{"model": "sound classifier", "dataset": "songs of 200 made-up bird species, synthesised, often over outdoor noise", "train_examples": 39062, "n_mels": 80, "hop_length": 160, "input": "log_mel", "spec_augment": true, "win_length": 400, "targets": ["first syllable"], "num_classes": 9, "arch": "wavenet", "norm": "batchnorm", "depths": [16], "kernel_size": 5, "stem": "single", "widths": [128], "loss": "cross_entropy", "head_dropout": 0.1, "init": "torch_default", "residual_init": "scaled_by_depth", "optimizer": "soap", "beta2": 0.95, "learning_rate": 0.0027, "beta1": 0.95, "shampoo_beta": 0.95, "eps": 1e-08, "precondition_frequency": 25, "max_precond_dim": 1024, "merge_dims": false, "one_sided": false, "adamw_lr_other_params": 0.0013, "gradient_centralization": true, "ema_decay": 0.999, "max_steps": 22200, "batch_size": 128, "epochs": 72.7, "lr_schedule": "cosine", "final_lr_fraction": 0.01, "warmup_steps": 1110, "weight_decay": 0.2, "adamw_weight_decay_other_params": 0.01}
Rows from block 3, named by matrix and row number. Rows with one number belong to one channel. Each number is 128 + 24 x the weight over its row's rms, rounded and kept within 0 to 255. All counts start at 0. After the name is the row's rms in percent of the matrix's.
# filt: filter width-5 conv, dilation 8 (model.blocks.3.filt.weight, 128x128x5), inputs 65-77, a 5 kernel for each
# gate: gate width-5 conv, dilation 8 (model.blocks.3.gate.weight, 128x128x5), inputs 65-77, a 5 kernel for each
filt.74 096 [127 107  84 112 158  60 172 120 171 113 161 140 113 107  91 145  95 174 134 113 112 163 125 150  87 135 161  66 109 117 139 101 123 147 100 105 144  92 123  86 124 141 151 105  93 102 130 105 150 128 140 125 132  83 114 147 112 124 126 116 131 103 123 160 123]
filt.75 100 [115 111 140 106 102  80 117 109 116 170 127 108 138 108 138 129 169  90 141 167 130 153 156 132 119  97  93 166 138  69 171  83 100 138 172  83 132 136 155 124 140 127 137 133 162 144 125 124 118 151 141 111 133 127 153 144  82 147  72 148 100 141 151 103 133]
filt.76 110 [124 136 111 134 100 115 153 113 130  80 146 112 129 119 156 120 113 150 101 113 159 113 118  76 153 142 131 140 130 144 153  94 172  94 137 140 126 103 125 129 125 144 130 107 103 131  94 114  96  79 128 122 134 104 139 165 106 144 128 162 129 106 144 107 141]
filt.77 107 [158 101 124  62 154 109 121 130 160  82 110 110 126 156 113 144  99 114 118 134 140 137 130 113 149 119 131 103 138 140 122 109 134 134 120 142 115 103 127 124 144  69 132 158  94 131 113 150 140 128 112 138 156 172 121 100  87 154 104 132 149 123 106 130 140]
filt.78 100 [129 120 149 126 128 151 155 114 122 145 105 129 143  90 117  96 137 113 130 149 108 145  86 129  99 147 153 122 130 138 136  93  90 107  95 131 141 172  99  89 147  68 122 107 101 128 109 149 106 145 131 143 103 140 153 110 160 120  85 162 113 130 176 120 117]
filt.79 098 [159 124  89 118 151 127 104 134 100 143 100 156 121 104 131 146 158 132 132 147  98  86 168  99 136 125 137 181 112 126 129 179 113  94  89 184 150 106 147 112 111 150 135 148 118 176  79 119 113 116 113 122 162 156 157  97 118 145 128 137 116 124 130 144 158]
filt.80 095 [111 124  77 179 142 129 112 108 136 100 136 105 120  88 105 101 116 129 160 119 108 115  72 147 155 119  90 149 123 143 130 126 123 127 147 120 133 150 143 110 133 156  86  95 136  83  85 135 134 105 122 121 134 139  98 138 152 141 123 177 117 110  89 121 188]
filt.81 101 [155 169 162 116 133 143 140 106 113 146 144 127  80 116 128 115 148 135  66 152 103  90 110 133 114 165 104 103  99 125  82 114 137 133 139 135 154 160  90 140 137 111 166 139 134 130  88 186 131 113 120 132 162  63 131  93 116 132 187 135  93 109 130 128 163]
filt.82 107 [157 123 123 128 137 119 116 103 119 146 105 130 107 174 122 137 104 111 120  89 113 140  94 155 103 134 173 139 153 157 140 120 145 121 137 127 100 137 149 165 143 138 115 139  75 163 119 136 100 128 138 102 143 131 102 130 158 122  88 142  96 126 104 135 130]
filt.83 099 [124 108 132 153  92 118 153 176  91 132 124 124 140 120 118 128 147 159 150  90 111 132 146 144 123  97 151 122 145 142 131  82 171 113 112 130 120 166 125 142  68 123 116 155 136 157 144 143 118 123 121  96 133 134 130 121 152 123 149 151 188 103  87 123 164]
filt.84 086 [186 139 115 131  77 125  89 124 120 164 140 138 167 105  79 158 135 111 134 109 105 168 136 128 150 115  83 148 137  56 131 191 147 149 127 116 124 177 105 125 173 131 122 151 105 132 127 125 107 133 146 133 109 144 159 130 112  98 142 176 138 113 149 110 123]
filt.85 113 [116 156 187  79 118 132 128 130 110 140 151 127 128 133 144 157 117 122 148 138  80 132 160 116 135 151 149 134 100 133 141 110 169 156 118 142 104 112 133 130 111 121 164 157 103  95 118 141  94 105 143 110 128 132 108  96  82 185 157 110 137  92  84 134 155]
filt.86 105 [ 89 127 159 134 140 103 118 128 109 101 130  91 180 126 133 136 109 130 128 127 130 155 124 142 143  88 120 152 133 138 139 121 129 120 160 103 139 117 142 129  93  95 100 109 105 138 140 141 116 105 155 159 126 117 119 135 138 145  90 125 124 108 200 162 143]
filt.87 112 [ 88  95 147  98 153 129 155 132 127 130  95 147 178  92 124 134 142 130 114 150 149 140 117 154 134 103 115 116 109 148 132 152 152 116 131 148 158 123 120 124 120 139 129 146 131 144 134  94 158 156 135  76 114 167 100 121 140 140  89 141 147 154 165  80 173]
filt.88 111 [114 125 124 137 119 104 148 170 116  88 160  99 144 121 109 156 118 114 116  85 101 176 139 165 111 133  97 133 102 121 121  98 138 119 139 135 145 138 129 120 146 103 103 115 106 104 136 155 115 128 142  97 138 132 119 155 125  78 128 179 173 130 127 132  78]
filt.89 099 [172  81 145 128 139 171 101 170  95  87 141 120 130 144 124 168 165 143 111 118 136 115 156 132  87 136 123 136 145 128 165 159 133 113 134 131 148 153 115  88 166 162 152 130 131 120 128 167 136 164 151 105 147 107 147 130 166 105 112 127 166 167 113 132 116]
filt.90 111 [ 94 124 131 143 140 151 118 121 117 140 134 129 149  99 129 132 153  96 138 135 108 118 161 145 108 109 151 138 126 125 165 128  96  98 159 141 140  72 151  97 121 131 115 115 121  95  97 120 165 128 128 142 101 114 102 150 129 141 120 132 115 158 101 160  87]
filt.91 100 [117 156  88 104 169 135 149 120 132 146 101 130 108 119 128 143 181 128 131 126 104 133  83 102 118 167  82  98 123 126 149 112 126 144 148 136 155  85 123 130 115 113 128 131 129 148 166  87 147  93 151  92 168  97 137  93 125 102 120  96 162 112  97 173 170]
filt.92 102 [127 165 118 113 135 102 119 119 166 150 111  85 148 147 129 108 137  66  81  78 152 119 141 124 152 150 116 123 175 159 182  94 152 116  83 153 144  98 122 183 145 128 143  97  96 105  99 114 129 150 145 113 138 138 104  82 101 107 134 156 103 110 132 118 163]
filt.93 104 [122 127 148 121 118 125 114  71 120 157 130 127 158 129 125 108 124 121 120 118 161 113 151 155 133 109  89 156 102 104 140 142  71 136  61 115 124  94 140 108 135  94 162 141 143  85 143 117 169  90 142 168  93 124 169 133 133 130  97 141 110 131  85 139 117]
filt.94 109 [142 127 160  93 156 146  94 167 104 117  88 153 121 117 139 133 123 142 132 110  81  90 171 116 115 124 102 182 118 120 127 144 138 141 124 134  87 148 108  96 185 143 132  90  90 129 127  75 133 142 106  71 126 158 127 118  97 161 142 117 133 127 126 135 171]
filt.95 108 [105  93 131 153 132 141 131 150 152 136 106 164 124 135  91 128 139 133 152 181 147 135 115 143  79  76 122 138 136 109  92 145 104  84 122 169  99 101 123 103 186  91 125 143 158  94 131 151 157 135 149 138  91 156 184 131 138 114 111 118 132 158 144 181 108]
filt.96 107 [105 203  61  91 115  98 141 171 120 125 141  99  98 133 112 156 130  81 142 142 105 137  82 150  92 157 129 106 117 100 173 147 133 115 113 155  81 118  82 146 159 119 180  95  89 132 124 123  75 157 123 134 145 110 117 127 128 161 144 151 167 119 131 109 131]
filt.97 102 [109 144 134 146 119 142 140 138 119 137 152 145 100 154 134 133 161 107 123 110 135 135  77 134 125 147  79 115 149 150 116 168 137 124 114 144 182  96 131 177 122 110 203 121 107 142 108 129  90  97 125 129 112 114 171 153 108 145 130 149 171 179 143 120 147]
filt.98 102 [122 107 139  90 119 129 118 125 120 137 119  97 138 103 143 102 105 155  99 115 132  97 153  77 145 179 126 128 117 170 110 113 131  95  80 175 145 130 149 126 115 137 140 143 132 121 139 104  99 117 134 139 136 144 110  90 150 165 120 150 123 111  87 163 138]
filt.99 098 [112 136 120 137 128 138 125  97 159 145 147 126 112 148 137 126 125 123 130 114 138 151 119 101 152 135 124 122  75 150 119 100  99 117 153 110 165 136 153 155 101 128 157 132 127 110 208  95 110  73  95 156 164 139 115 118 120 166 128 154  80 100 139 132 165]
filt.100 094 [117 109 140 116 106  79 100 111 124 120 163 126 142 124 110 114 146 142 133 114 125 134 116 119 144 126  99 103 120 148 111 160 145 133  93 114 148 141 103 108 118 152 176 109 117 152 108 131 140 128 140 158 134 135 118 146 106 129  96 142 110 151 148 158  92]
filt.101 102 [186 103 175 162 106 157 101 147 122 111 143 121 159 105 133 105 140 141  98 121 113 148  77 134 116 138  85 100 133 124 114 127 108 153 146 104 147 142 119 115 125  97 118 168 125  86 159 144 111 156 122 135  80 177 125  85  99 158 175 158 151 114  95 141 165]
filt.102 107 [123 110 124 116 106 156 139 127 116  85 100 134 162  89 136 117 115 117  96 138 124 119 207 154  91 149 147 140 111 105 132 117 119 147 163 116 159 137  35 144 139 120 140 163 151 132 103 171 137 117 127 156 119 153 126 133 128 125  79 143 107 136 156 100 135]
filt.103 112 [124 163  86 129 117 188 157  72 143 138 132 117 143 110 119 134 155 133 110 115 109 108  97 115 139 111 152 170  95 149 116 131 136  90 134 151 124 147 125 119 153 123 125 156 103 139 108 138 101 123 123 167 113  91 116 140 123 154 138 165  98 128 162 139  82]
filt.104 107 [123 100 127 141 130 127 148 100  91 137 109 116 146 123 164 118 138 107 159 118  91 120 159  90  97 156 136 132 134  72 120  81 121 153 144 133 124 117 118 159 123  70  87 125 180 140 104 147 155 151  98 140 150  95 117 123 163 146 181 146 133 124 119 127 126]
filt.105 105 [138 118 130 178 117  99 124 158 113 148 152 144  97 140 122 107 113 120 125  87 127  91 168 114 147 154 136 137 123  76 174 129  73 101 120 125 135 124 119 120 157 184 106 142 135 101 109  94 116 159 104 142 131 170 158 147 148 112 131 117 149  93 111 177 138]
filt.106 102 [117 105 150  99 134  91 111 145 170 150 135 149 133  77 126 163 125 116  99 130 131 177  96 110 116 128 164 139 144 123 106 115  92 177 124 127 102 137 125 142 169 113 137 131 103 111 121 146 102 159 136 138 152 115  90  90 131 228 132 125 123 130  95 135 102]
filt.107 117 [123 116 120 133 159 132 129 139 104 109 110 125 147 160 128  97 125 126 118  77 136 150 176 109 128 155 131 182  76 151 141 140 119 121 112 137 135 147 130 136  84 163 114 139 132 112 134 130 144 118 156 129 156  97 100 153  99  84 119 138 122 139  88 115 131]
filt.108 098 [122 121 150 124 115 182 100 157 132 129 182 130 115 138 106 126 117 122 176 142 133 142 137 107 158  99  83 176 145 105 160 105 133 132 156 148 100  74 133 109 161 163 128 180  80 121 115 113 175 105 110 161 127 158 132 179 126 131 135 102 171  84 127 129 166]
filt.109 106 [135 133 181 100 117 137 110 111 108 129  99 109 130  99 145 150  70 159 118 192 139 143 153  96 115 113  86 134 132 108 128 167 114 106 128 123 152 118 167 127 111 101 156 138 144 131 130 166 100 135 125 150 127 154 105 125 124 116 128 142 180 152 107 127 123]
filt.110 101 [114  90 125 119 116 125 103 172 115 158 139 127 129 150 124 116 138 128 141 133 113 121 117 112 138 102 107 157  96 133 128 142 103 122 149 132 136 119 118 134  85  73 118 148 122 130 125 123 116  93  97 163  97 133 179 140 170 122 112 161 128  97 131 158 143]
filt.111 096 [174  85 140 100 128 118 171 117 137 114 145  92 117 118 134 100 135  95 116  98 152 163 106 122 131 162 129 130 137 122  90  97  91 128 147  72 111 130  90  84 159 159 161 139 133 160 110 109 136 119  79  94 169  81 149 118 123 116 147 153 152 137 105 128 123]
filt.112 091 [116 118 177 125 159 131 139  98 162 109 153 117 137 126  71 147 140 139 124 113 139 117 124 146 166 127 112 109 135  71 154 129 137 133 140 139 164 111 136 114 143  98 172  88 159 121 167 147 124 106 141 129  92 150 158  95  94 137 116 153 168 127  99 184 116]
filt.113 105 [130 142 104 128  60 117 121  98 148 130 144 131 103 113 114 119 131 147 120 119 135 121 148 125 125 123 132  67 124 149 124 113 128 130 136 134  96 144 134 141 160 141 146  98 133  88 150 108 134 124  94 110 117 118 137 123 130 113 206 108 138 130 141 119  94]
filt.114 091 [133 139 115 180 129 134 134 128 131 138 158 154 146 158  91 105 157 108  94 110  97 117 121 127 141 166 142 137 128  67 147 151 118 103 131 125 103 129 141 104 106 104 168 135  99 149 115 142 114 125 113 140 140 103 118 107 123 132 143 153 157 173 131 125  94]
filt.115 092 [106 110 107 156 120 116 155 139 137 110 138 166 144 128 114 116 195 110 134 118  89 148 115 142 175 111 148 130 141 113 109 102 164 125 117 108 112 144 143 107 112 176  86 116 108 127 110 112 114 100 112 127 138 124 174 121 155  81 148 114 143  78 170 104 134]
filt.116 104 [ 99 159 146 104 116 136 156 117 140 124 125 161 112 141 151 146 165 132 134 116 100 144 182 104  92 123 116 144 171 127 116 119 158 128 153 127 164 126 131 135 102 102 110 142 109  92 150 107 125 155 112 160 133 114 107 123 112 110 125 164 125  97 155 149  85]
filt.117 095 [133 141 147 101 160  89  93 151 173  82 141 122 147 106  81  88 124 119 122 148 111 134 115 137 170 133 114 135 133 130  95 146 173 127 112 148 115 165 107 143 123 111 136 114 141  84 136 123 161 110 144  95 149 145 148 133 163  92  95  69 157  84 126 163  90]
filt.118 109 [113 111 106  98 121 119 110 140 132 122 129 146 161 113 115 153 141 127  88  97 137 123 127 105 127 147 111 120 111  96 120 123  96 169 134 158 118 173 137 148 109 163 135 106 125 130 121 150 110 138 142 129 139 137 151 132 151 159 116 109 131 148 126 123 126]
filt.119 100 [164 127 141 151  69 136 131 108 107 135 132 132 127 100  76 122 140 140  90 114  83 128 154 128 145  85  69  97 140 125 116 157 129 136 142 148 135 148 110 109 138 137 151 137 119 122 106 122 124 141 159 102  97  91 191 169 128  94 148 156 131 159 118 159  93]
filt.120 101 [ 97 129 140 142 122 151 146 153 109 131 143 145 133 120  88 140  97 122 129 160 121 121 105 138 118 140 142 125 136 118 128 139 100 133 104 109 126 195  87 123 132  93  91 137 171 125 127 111 107 100  87 151 160 115 130 152 140  90 155 104 132 176 142 148 101]
filt.121 090 [152 148 101 122 131 113 107  93 142 121 134 109 127 102 110 134 118 125 105 139 132  76 183 151 122 138 130  94 129 132 116 150 104 103 132 128  84 177 167 122 132 124 127 123 136 154 136 122 111 114 107 127 134 152 147  80  81 122 167 148 141 137  83 132 156]
filt.122 095 [115 112 166 116 137 137 111 154 117 135 129 119 144 136 111 159 134 135 145 103 114 192 122 196 111  90 139 138  98 136 122 140 128 111 121 119  71 185  93 121 139  85 105 137  98  88  85 113 153 136 117 173 107 102 155 125 104 156 150 149 143 124 143 120 135]
filt.123 099 [125 141 131 103 164 114 154 108 124 114 127 122 129 151 122 160 103  90 103 136  85 120  40 140 145 140 125 145 174 131 133 119 121 121 145 107 169 166 101 135 122 127  95 113 105 134 144 148 121 134  75 108  77  70 116 137 106 130 123 140 169  78 133 138 102]
gate.74 095 [163  73 131 110  99 134 164 110 145 101 153 104 155 131 123 105 161 119 136 131 123 138  98 159 136  98 126 131 150 148 138 136  90 103 122 127 109 136  94 149 156 128  88 127 100  92  85 128 110 149 143 115 106 119 148 172 131 116 132 168 144 121 134  95 113]
gate.75 100 [112 164 116 148 112 153 146  96 141 121 141  96 164  77 113 145 137 184 114  95 145 126 124 116 126 117 127 129 132 158 138 151 139 118 111 156 131 145 150 100 116 133 141 136 155 119 121 115 134 111 140 196 148 114 134 131 144 133 126 171 123 167 132 169  87]
gate.76 111 [ 93 156 125  89 166 126 112 137 130 123 123 126 146 111  82 124 149 156 110 162 115 106  98 134 140 110 126 166 110 131 115 129 147 167  89 108 148 121 148 176 103 164 149 117 113 115  90 140 158 127 143 130 144 147 130 129 130 129  87 125 115 135 124 156  99]
gate.77 111 [136 134 116 101 125 133  87 144 177 111 179 131 151  91  86 129 115 141 100 152  82 118 128 140 132 156 134 103 152 149 107 170 154 136 109 123 149 169 145 127 107 122 162 161 160 140 158 136  90 125 128 119  85 154  99  98 171  90 161  97 132 124 105 133 185]
gate.78 096 [ 92 115 115 155 146 116 114 141 126 126 144 128 147 134  80 165 129 111 127 101 147 102 157 115 161  95 122 116 165 134  94 182 139 139  88 138 135 137 171 124  98 141 167 120 163 141 132  81 133 122 128 170 155 132 121 132 139 140 129 130 133 130  91 139 162]
gate.79 101 [126 171  99 105 135 139 150  83 133 139 149 123  89  89 121 143 126 148 121 104 105 111 197 103 100 140 115 113 138 145 129 142 124 142 111 185 153 134 110 124  98 139 132 161 142 134  98 112 155 131 150  98 142 153 103 132 108 132 144 118 139 143  68 100 131]
gate.80 091 [124 117 100 142 183 138 120 163 146 130 135 133  96 100 135 143 138 133 175 116 120  75 148 158 168 173 108 128 129 168 122  85 128 123 150 133 149 120 130 120 161 162  86 104 128 132 115 116 100 104 131 129  97 142 148 101 137  89 114 194 122 110 104 146 121]
gate.81 094 [183 182  96 146 153 138 119  78 183 106 144 104 113  93 140 100 140 131 196 148 135 115 131 141 108 112 120 128  99 147 190 100 107 146 111 154 148 100 105 129  97 100  93 172 143 133 114 126  94 118 130 121 137  73 133 153 126 118 121 133 141 124  81 109 136]
gate.82 106 [125 108 115 132 136 138 159 119 120 140 125 121 143 137 113 114 125 101 122  81 108 139 191 132 140 148  93 173 156 125 167 142 102 104 125 108 163 132  81 112 103 183 109 144 118 136 168  95 133 101 142 109 165 101 155 154  93  40 122 144  96 121 137 107 164]
gate.83 095 [143 157 135 118 133 156 131 153 100 119 113 132 106 121 122 109 128 130 160 177 142 121 101 130 108 109 146 106 156 145 122 183 141 102 118 160 121 192 132 142 117 156 117 124 156 134 148 127 121 116 121 162 112 164 106 159 119 134 110 110 185 123  95 115 125]
gate.84 083 [133 138 123 126 112  89  85 139 163  99 114 119 120 100 109 126 127  94 103 148 128 114 143 135 108 139 152 126 137 136 129 137 164 122 125 120 141  75 134 168 119 135 115 166 126 155 148 132 128 123 108  97 141 151  74 198 143 142  91 106 163 126 134  97 140]
gate.85 129 [131 148 143  97 174 134 130 128 108  82 102 128 153 109 117  96 141 116 137 131 119  84 145 136 130 110 142 158 149 153 176 112 146 105 102 104 117 146 135 162 133 138 179 138 153 153 103 146 123 128 117  92 153 130 132 137 160 104 141 119 145 102  69 117 130]
gate.86 112 [123 118 105 108 118 110 143 136  97 132 154 129  81 123 151 153 119 149 141 100 142 152 118  96 105 113 170 132 163 117 141 104 109 142 138 126 147 108 135 130 101 106 197 128 141 110 181 127 117 141 135 119 149 117 163 118  86 103 109 131 137 134 104 120 111]
gate.87 129 [128  70 131 125 106 144 157 116 131 105 132 115 117 117 137 160 110 101 119 123 113  99 151 172 169 103  83 158 134 146 161 119 134 140 136 140 127 116 130 153 114 130 156 153 136 127 139 110  99 122 133 118 157 137 137 140 130 166 117 123 124 106  97 172 145]
gate.88 113 [114 139 130 132 117 158 117  90 104 131 131 149 114 142 132 121 132 122 130 144 116 162 122 112 128 124 134 166 115 115 102 120 139 143 124 159 110 137  87 104 153 108  94 128 128 120 136 149  84 148 105  89 123 129 122 154 139 118 135 121 129 153 157 105 122]
gate.89 100 [155 160  75 151 156 136 134 104 185 130 126 111 140 143 126 152 146 104  97 130 142 123 144 151 100 118 133 136 144  98 140 121 130 113 122 133 131 113 106 165 127 140 132 162 133 154 142 111 114 101 124 107 137 152 180 132 159 119 116 187 129 115 119 162 182]
gate.90 120 [110 119 163 194 136 160 136 153 125 109 133 117 117  91 121  99 131 119 164 135 129 159 106 158  84 120 138 122 119 109 125 171 121  89 120 139 159  96 136 146 173 143 124 151 119 147 148  83 168 134 143 163 118 130 113 115 136 103 173  99 105 120 135 141 124]
gate.91 109 [119 141 119 162 126 115 159 113 110  89 102 126 158 127 115 132 109 102 118 175 139 118 103 175  98 130 111  62 118 131  91 129 152 131 143 163 144  88 157  96 130 138 144 163 128 126 114 130 143 112 177 137 151  96 148 150 138 116 128 139 128  86 122 132 113]
gate.92 114 [130 108 113 154 145  94 100 108 159 154  82 138 129 130 155 151 128 113 137 133 115 123 157 126 132  84 136 133 158 163 123  89 145 184 135 131 136  85 150 141  96 122 114 122 154 111 123 102  71 138 126  99  67 136 124 161 161 119 129 132 128 126 112 130 147]
gate.93 104 [115 128 144 127 122 140 121 100 137 125 130 128 121 123  95 116 155 133 128 116  87 131 156 116 131 112 111 148 145 139 155 109 148 117 159 142 115 168 105 104 160 144  90 169 137 114 119 108 153 100 166  95 136  91 109 138 114 128  99 137 152 119 132 108 131]
gate.94 125 [158 137 144 108 120 154 150  97 134 116 101 128 130 145  95 123 118 130 136 148 146  93 154 141 100 164 108 146 130 116 130 112  74 142  86 121 155 156 114 156 123 142 141 137 127  91 102  89 132  93 134  84 133 117 125 157 121 117 125 133 119 115 141  88 140]
gate.95 112 [135 136 103 126 157  97 112 143 135 158 132 140 121  83 113 126 132 183 156 134 107 144 144 122 117 154 115 128  90 116 131 117 129 143 130 114  87 133  86 151 125 154 188 119 116 130 175 119 127  93  89 143 206 117 145 114 123 117 113 144 110 109 110 123 148]
gate.96 106 [118 137 191 120 122 164 145 119 135 156 136 115 125 159 110 147 103 157 146 107  94  86 113 126 161 163 111 135 105 103 133 148 126 135 114  96 175  89 167 113 158 125 164 130 129 114 155 133 189  72 166 108 159 109 135 127 141 114  97 136 189 115  83 137 122]
gate.97 093 [139  96 108 110  83 160 139 168 131  92 119 110 141 141  89 110 160 139 131 127 138 150 102 124 132 123  79 113 151 197 135 115 101 138 116 120 133 131 128 132 101 137 167 164 118 142 128 121 121 109 157 123 119  93 166 151 142 118 171 114 130 122  62 184 136]
gate.98 101 [ 98  98 150 122 136 154 158 125 126 127 116 137 144 142 119  95 111 131  98 136 136 153 115  95 152 148 149 139 122 148 118 170  85  94 124 125 154 113  96 102  85 137 176 139 129 118 167  90 115 113 117 153 120  98 143 112  89 140 114 104 152 152 120 123  89]
gate.99 098 [129 118  93 156 163 150 115 168 141 108 142 143 155 139 126  87 141 146 173 129 111 128 131 103 118 141 126 146 112 139  71 115 142 109 167 119 138 112 136 124 143 116 140 120 140 135 126 137 130  87 124 152  99 105 114 126 133 109 176 106 102 136 135 120 133]
gate.100 093 [113 144 124 113 126 166 147  98 156 149 132 122 126 105 136 143 110 143 148 111 146 123 120 112 105 109 161 124 134 149 139 110 178 153 112 124 122 148  98 116 147 192  77 129 161 110  63 146 169 128 135 129 134 125 129  86 124 127 162 117 105 118 120 107 149]
gate.101 091 [102 148 121 119 129  99 102 111 124 114 150 108 105 126 128 114  65 137 111 127 146 130 149 124 123 128 148 100  88 165 133 114  97 122 138 106 112 111 145 133 142 178 133 138 130 108 144 108 123 163 118 104 145 154 143 120  95 125 153 116  91 117 168  83 125]
gate.102 114 [111  93 110 145 164 105 126 108 117 167 140 134 145 123 143 138 133 139 104 137  96 104 143 132 153 150 107 114 130 115 110 132  86 149 136 108 139 121  81 131 116 137 169 135 133 160 134 112  86  81 152 149  78 155 124 146 153 115  81  99 150 151  71 139 136]
gate.103 113 [122 126  77 152 122 122 117 127 150 134 147 121 130 108 174 102 169 121 172  94 103 149 122 131  87 111 143 165 132  95 129 120 132 135 118 137 109 120 108 162 121 116  93 113 135 135 157 102 106 122 134 125 130 126 133 137 125 149 124  86 149  74  70 168 166]
gate.104 115 [143 113  82 110 156 140 128 123 185 126 144 138 147 115 106 139 150 101  98 161 119  96 140 132 153 105 121 129 137 173 139 130 118 125 127 118 160 122 149 102 119 155 167 138 110 147 122 122 118  75 104 115 147 145 140 123 134  75  95  99 124 134  88 134 160]
gate.105 109 [140 124 124 126 105 156 132 144 108 121 107 158 128 121 156 112 142 192 127 102 140 156 172 107 103 143 112 118 127 153 121 113 171 113 133 122 163 129 123 121 177 156 144 117 177 125 108 112 148 109  98 110 170 102 159 123 130 109 111 140 129 146  91 102 144]
gate.106 106 [129 144 131 148 132 132  83 131 127 136 117 106 132 109 109 102 169 108 135 124 106 115 160 101 152 144  91 126 150 146 120 132 166 104 124 123 114 138 117 162 126 180  97 108 115 132  99  69 147  84 139 117 163 166 148 142 136 228 122  80 136 112 162 126  91]
gate.107 120 [105 129 134 135 157 101  78 159  99 154 101 172 110  79 151 119 108 120 100  90 130 121 150 119 151 104 153 130 114  92 107 106 123 135 127 123 111 143 152  95 141 165 141  84 137 132 123  90 147 121 159 182 154 122 139 126 145  97 146  82 123 109 119 168 126]
gate.108 094 [154 109  97 168  87 136 169 106 114 126 112  89 158 119 113 136 190  96 123 142 152 121 114 108 122  88 146 149 154 118 123 122 117 120  79  86 132 124 143 129 173 122 114 123 145 148  99 125 120 150 126 124  86 113 163 126 107 146 116 139 126 125 111 121 129]
gate.109 108 [139 115 136 136 109 106 160 117 178 158  98 150 170 137 101 107 117 126 171 124 126 124  98 137 152 108 109 150 113 131 152 146 100 138 154  98 118 126 132 110 140 126 147 153 135  99 122 144 135  77  95 128  90 100 124 183 103 145  91 104 123 136 126  92 133]
gate.110 098 [153 122 118 128 126 112 111 129 139 118 127 114 152 103 113 121 136 123 150 138  92 150 148 150 126 147  99 163 176 115 105 141 160 121 103 108 151 138  93  97 148 103 118 119 117 161 144  89 119 149 141 101 122 178 119 121 111 114  95 104  96 174 150 133 150]
gate.111 093 [151  94 141 187 113 110  97 125 131 137 128 134 153 136 123 146 145 118 140 167 140 154 153 134  92  83 141 178 120 126 163 120  99  95  77 143 143 120 137 127 126 167 127 120 145 107  96 165  73 125 125 178 142 116 123 158  81 118  75 127 111 120 131 105 145]
gate.112 089 [139 109  96 141 145 126 120 118 133 130 103 169 100 126 130 130 167 137 162  82 141 120 125 118 124 125 112 100 123 146 159 148 148 113 107 140 143  92 156  97 162 134  98 134 139 117 136 129 144 117 135 116 209 117  61 153 131  83 116 174 164 107 116 116  96]
gate.113 120 [115 105 162 141 109 137 136 146 145 108 114  88 165 112 112 155 170  92 143 143 177 138  80 146  89 125 132 121 129 130 146 117 152 131 129 123 165  80 153 142  98 150  94 146 123 149 111 110 129 121 114 109 129 101 149 136 118  89 128 129 115 147 113  95 146]
gate.114 088 [118 138 135 130 163 113 102 150  96  91 125 101 158 140 106 164 170 137 162 113 129  80 143 139 109 110  98 131 158 124 127 113 143 102 155 122 151  80 111 143 159 156 149  89 122 135 135 123 138  90 100 119 122 143 115  78 153  83 145 155 110 183 122  96 117]
gate.115 085 [128 166 139 138  99 114 149 160 137 118 150  98 135  90 152 157 142 125 104 136 109 111 167 134 189 109 104 121 176 102 102 158 162 127  70 136  86 149 108 175 129 121 125 118 161 113 108 106 120  86 144 104  99 141 112 112 153  94 100 160 139 126 154  75 125]
gate.116 098 [126  97 152  85 155 204 139 152 116  78  88 163 119 103 118 115 157  90 139 129 115 107  86  94 122 123 108 150 120 163 122 120 128  99 106 150 116 124 103 172 148 122 143 167 112 114 120 149 121  91 118 134 125 102 116 105 119  86 142 138 120  93 178  89 128]
gate.117 092 [115 152 105 164 114  97 131 103 146 135  92 113 103 147 133 157 118 118 120 158 110  91 135 110 151 122 171 133 171 127 140 126 172 114 131 144 134 132 114 174  97 129 140 152 126  88  83 128  86 134 161 159 126  92 136  99 167 153 101  86 178  84 114 122 128]
gate.118 114 [148 121 179 109 141 124 184 113 106  96 135 140 117 133 108 109 125 127  82 107 138 121 128 119  97  89 125 116 143 123 132 171 120 137 100 121 135 149 144  87 132 103 152 129 135 142 115  97 149 119 154 134 125  87 154 109 117 127 131 146  99 122  82 119 116]
gate.119 100 [150  94 121 151 146 107 118 101  88 139 116 144 164  91 118 130 119 109 115 101 133 131 167 119 117 170 121 120 130 124 163 115 109 127 193 109 141 156 131 123 144 148 140  95 136  81 145 121 131 145 131 162 121  81 102 161 102  93 123 179 110 185 112 145 113]
gate.120 101 [131 120 112 130 110 145 115 152 102 115 101 128 174 132 134 148 122 112 134 137 157 143 145 115 112 135 116 132 125 130  91 104 154 155 154 158 139 147 117 144 132 138 131 165  97  96 101 144 123 131 125 141 125 146 115 108 125 118  89  94 128 109 168  88 121]
gate.121 088 [112 157 141 144 118 146 153 131 116 112 151  91  92  92 103 123 152 134 143 133 139 127 128 105 124 140 143 135 112 117 160 152 115 110  69 160 132 111 118 157 113 133  65 152 130 123 157 130 117 123 165 136 101 132 111  92  98  69 151 145 132 113 161 121 105]
gate.122 091 [112 110 172 104 130 172 136 170  88 122 122  90 185 156 105 135 128 140 131 132 123 165 131 140 132 122 128 127 114 150 129 119 144 164 159 153 100 169 119  87 166 115 138 128 117 134  94 165 108 152 146 138 100 137 143 130 139 189 131 125 129 143 118  94 124]
gate.123 096 [148 113 117 133 100 126 136 140 158 150 117 117 122 132 179 143  93 151 142 172 122 161 172 124 154 139 163 113 116  93 120  67 115 123 132 151 135 119 146 101 121 158 153 135 143  96 137 122 124 124 120 127 137 120 141 120 148  98 150 109 144 142  72 116 103]